config = dict(
    train_examples=26041,
    norm='batchnorm',
    orthogonalizer='newton_schulz_5',
)
Rows from block 2, named by matrix and row number. Each number is 128 + 32 x the weight over its row's rms, rounded and kept within 0 to 255. All counts start at 0. Numbers have three digits each. After the name is the row's rms in percent of the matrix's.
# conv: width-3 conv, stride 2 (model.blocks.2.conv.weight, 144x112x3), inputs 33-43, a 3 kernel for each
conv.14 108:119149123063110105151089094086108146188069151182095144049086156138146156127168153186174107136102160
conv.15 092:139091105128148119145107087119190123163119112146107111070033027142141093076083075122085107143096150
conv.16 099:142126142137149118144117133163120114102156115008172160119077128116150150156133176182090161202067170
conv.17 100:092109127152118152089150174100124131172162093091136136140168096116164108131134187175137095120129082
conv.18 105:147126111085121210114112147122128147133123122139191100099125106127133129171115112125079177115089083
conv.19 103:075123178131163122087136183188174144088109103116065215075110119141094094126142141093216199094124113
conv.20 100:141098164174129095139103172143149074161121154197179000095100124108130066139125124129166235129098136
conv.21 104:146122153172133090077163148116120108056127198147122086136106190127137122129120092178110101103099096
conv.22 098:084115125149112085094132131149095146145121092141132139142106086156170125196145117169111097128146113
conv.23 096:123108141165115143107078115121182128112113116046059155132142072119176138089146148086096119176136079
conv.24 096:148117122173140097098163160123173100120101116119101123123102160084080170102140103110162138152164088
conv.25 105:120102131151185179080123118068124158081119117129108057119114103131119147187103081140151082060102153
conv.26 101:120117183070146164130092123093144153164137104129108069138130120124101119165112062146071074152116173
conv.27 089:074129234117119154078124134099138191133088097141149057124135138080121117138095161153092077056184156
conv.28 091:110109100141123157184151093101104120173144060162138123122141118143191133083173093155120124111120121
conv.29 100:121141161204160178182116103078138154123146095147140113072128157205168122172133131110160108128186157
conv.30 107:137120126140115112143122179113127123106122157064255079084123110168132151115119133151175128120148090
conv.31 102:088130128172107189137160167205096116150132078118139079085100134091118164072115123142121171149140105
conv.32 097:147088163157131153090096124129198101116131121081156154186106113148147139062134111139076160131099118
conv.33 104:076100132148153125135079139181149095122103128097132144144109138090108104198142101062127152146162165
conv.34 092:184148113193158114147106088172158121130095079133146103141144193106120125171138143082098091183116119
conv.35 097:144128161164126159096089155132114185173157138126098123100086166119087064148131109124099163156124120
conv.36 106:106070114086094080087134150132156123142118115181095229172132124135118147181127140165098162083119116
conv.37 097:083137132097122169103114079162140085105111106130138133131137086100162100138121135106136158094153086
conv.38 102:180165111150156069145109134157136065138100083103122153108132164119143116035117169131109124217135065
conv.39 099:105142144139122101244152088105112130169179056127138104156110108133127121149133153113173108142091132
conv.40 095:220100050166127054086107174108125129141130180137125129245107070115120104110108075179111110151199097
conv.41 092:142110122126117215084101176129169175156092125141161129101161195128150135164135121085062171094121096
conv.42 085:155204157112141154110142130157175133087153113090079152062143169142132131095134140104166096075114191
conv.43 101:118122096113180180093155153142168133112126093143144161129140207134122119170130149091120174156160155
conv.44 105:088092098151136134107078138114084117116134112135243147108136077111131202152127083142189053156069076
conv.45 108:134093098139114152112111092097113144086071086157144109154120115119176145040149171146122135108126131
conv.46 088:076113080147164107127058128160167129075118145100094125106109099068092096142145106083136118198164109
conv.47 114:156117177079118118139199147099121122183111129217020146103163126139129139143158130180069186075160143
conv.48 093:091134153131132093106148141129120097111109087154093133070132178078083114177171119118086176211117063
conv.49 104:150075088077102101121134144143124132139124088080110170144165073136083146118126103127137088123180090
conv.50 101:124171131101161156105155087140157133123132152117110121118138133171150121180094120113119124138092168
conv.51 096:126103129125115141135154211110154099156148138116093100136124146110134193101121121146101165158114090
conv.52 099:148152131119147117130130130109146109119107154103131106061142147167166116126118125130117138064106153
conv.53 098:128113127165071107090117160137128136155191116153146099173153122066140113159105127090118091139117144
conv.54 096:101183163107159166114112108114134136151095115110148091086162180175120165102133147158167152090155192
conv.55 110:106168138150135138115128133103134143127086159123119123123105106105145113188091072150122059131121163
conv.56 103:110076162123112109106127124104140093116104095214072124136078106152103143079129161105134197161158118
conv.57 102:181164124134195116137108116108132108137117118136095156092127092124116135120117077121085113160148085
conv.58 102:167133158122071105129110086114122107147094147096123159095060100145134111155111099060122136097062147
conv.59 102:157074153146181126137131080118143166144082108112121131127127191083197089114160095114068130104047136
conv.60 105:109169105120153099116109148125181107097097108127123114110112104163065111159161132151128129096160126
conv.61 097:160127114102125118124114167099109109125122197099128112143138092126105123115104118080093150132118132
conv.62 103:148169137129168108097097123111130127131129150099196100129160146148110098088113134141124153088144128
conv.63 100:082127116119082064150079138110086080138144089126078154137140136110163102065084080154139149109093129
conv.64 105:114155198129124113166114105100102093120081096131090140094102186120153162151169159115114156108112112
conv.65 093:079138153144136123127083114126142121142126155184137102138145158161148127113125131116132131152120089
conv.66 101:158102105167150073174071092107124116150157131160129190179110062104118117105092106241092159139121118
conv.67 102:150083082151111177112072124169161170121158134062139121124142147124110149115167162113079171180127141
conv.68 103:144118160135113137101127099165121137084079145094145132165221089099159077151147122114140133144073074
conv.69 100:111086125160125134107106141137092144088141164059130118113101092108146107191188084104127122151106047
conv.70 101:176163091175189116143074153137150130116097132108108083119090129211138114100117132139080121115145125
conv.71 100:139098140155095052109099082174097093109121153102140148150087129119117121104106120182146157136098149
conv.72 100:100115109146110136090210107050120103118118091070146094145138150123119111111145136171147074064164114
conv.73 098:128102108121132154158159114102086150146125125136147118150135071183138091099109124077124122085087088
conv.74 103:140115131093127128101132143184156115176218120046164142138123085109137062096080087113124101111122082
conv.75 100:130138121134139152168176108125149109131100170084098199159087078120139088143089112141188099176206102
conv.76 096:124098087148147146154083116156158132204132066195223115120145132190122110129126124160087128148097114
conv.77 103:151120170105130096034135143092101093158148174092086123143112162103120154144156141091106156093116078
conv.78 089:129119120123138128148147138157168099112141149096156129174144097160173129065133169103105110142141169
conv.79 094:085134103116137069132116044122113131162076068078079085094137126149143096170120154122145119101175119
conv.80 104:112061105086129127130083178120129118095133149111100155126073116105150145157084115129144143151150121
conv.81 100:062170123121136182101108136071170113165112122087114101102134126166136113158161150140112132063145125
conv.82 087:138112133112124131128106135121124173092123108124129114179109078106121118142169127035139077197136131
conv.83 094:104179119133126122092085125120142123119126129006092177127106117110146133110130099113121156146132118
conv.84 101:113118083122090056214152127132158149202132101105118143118111126143133101084140137143128086127163168
conv.85 096:125162092122112083045213095139107150129162112145112120121103146086152155158126103144122089102106112
conv.86 109:101132126102135091138089142112195132080133180052174193181091121137129100090168142177106137156181101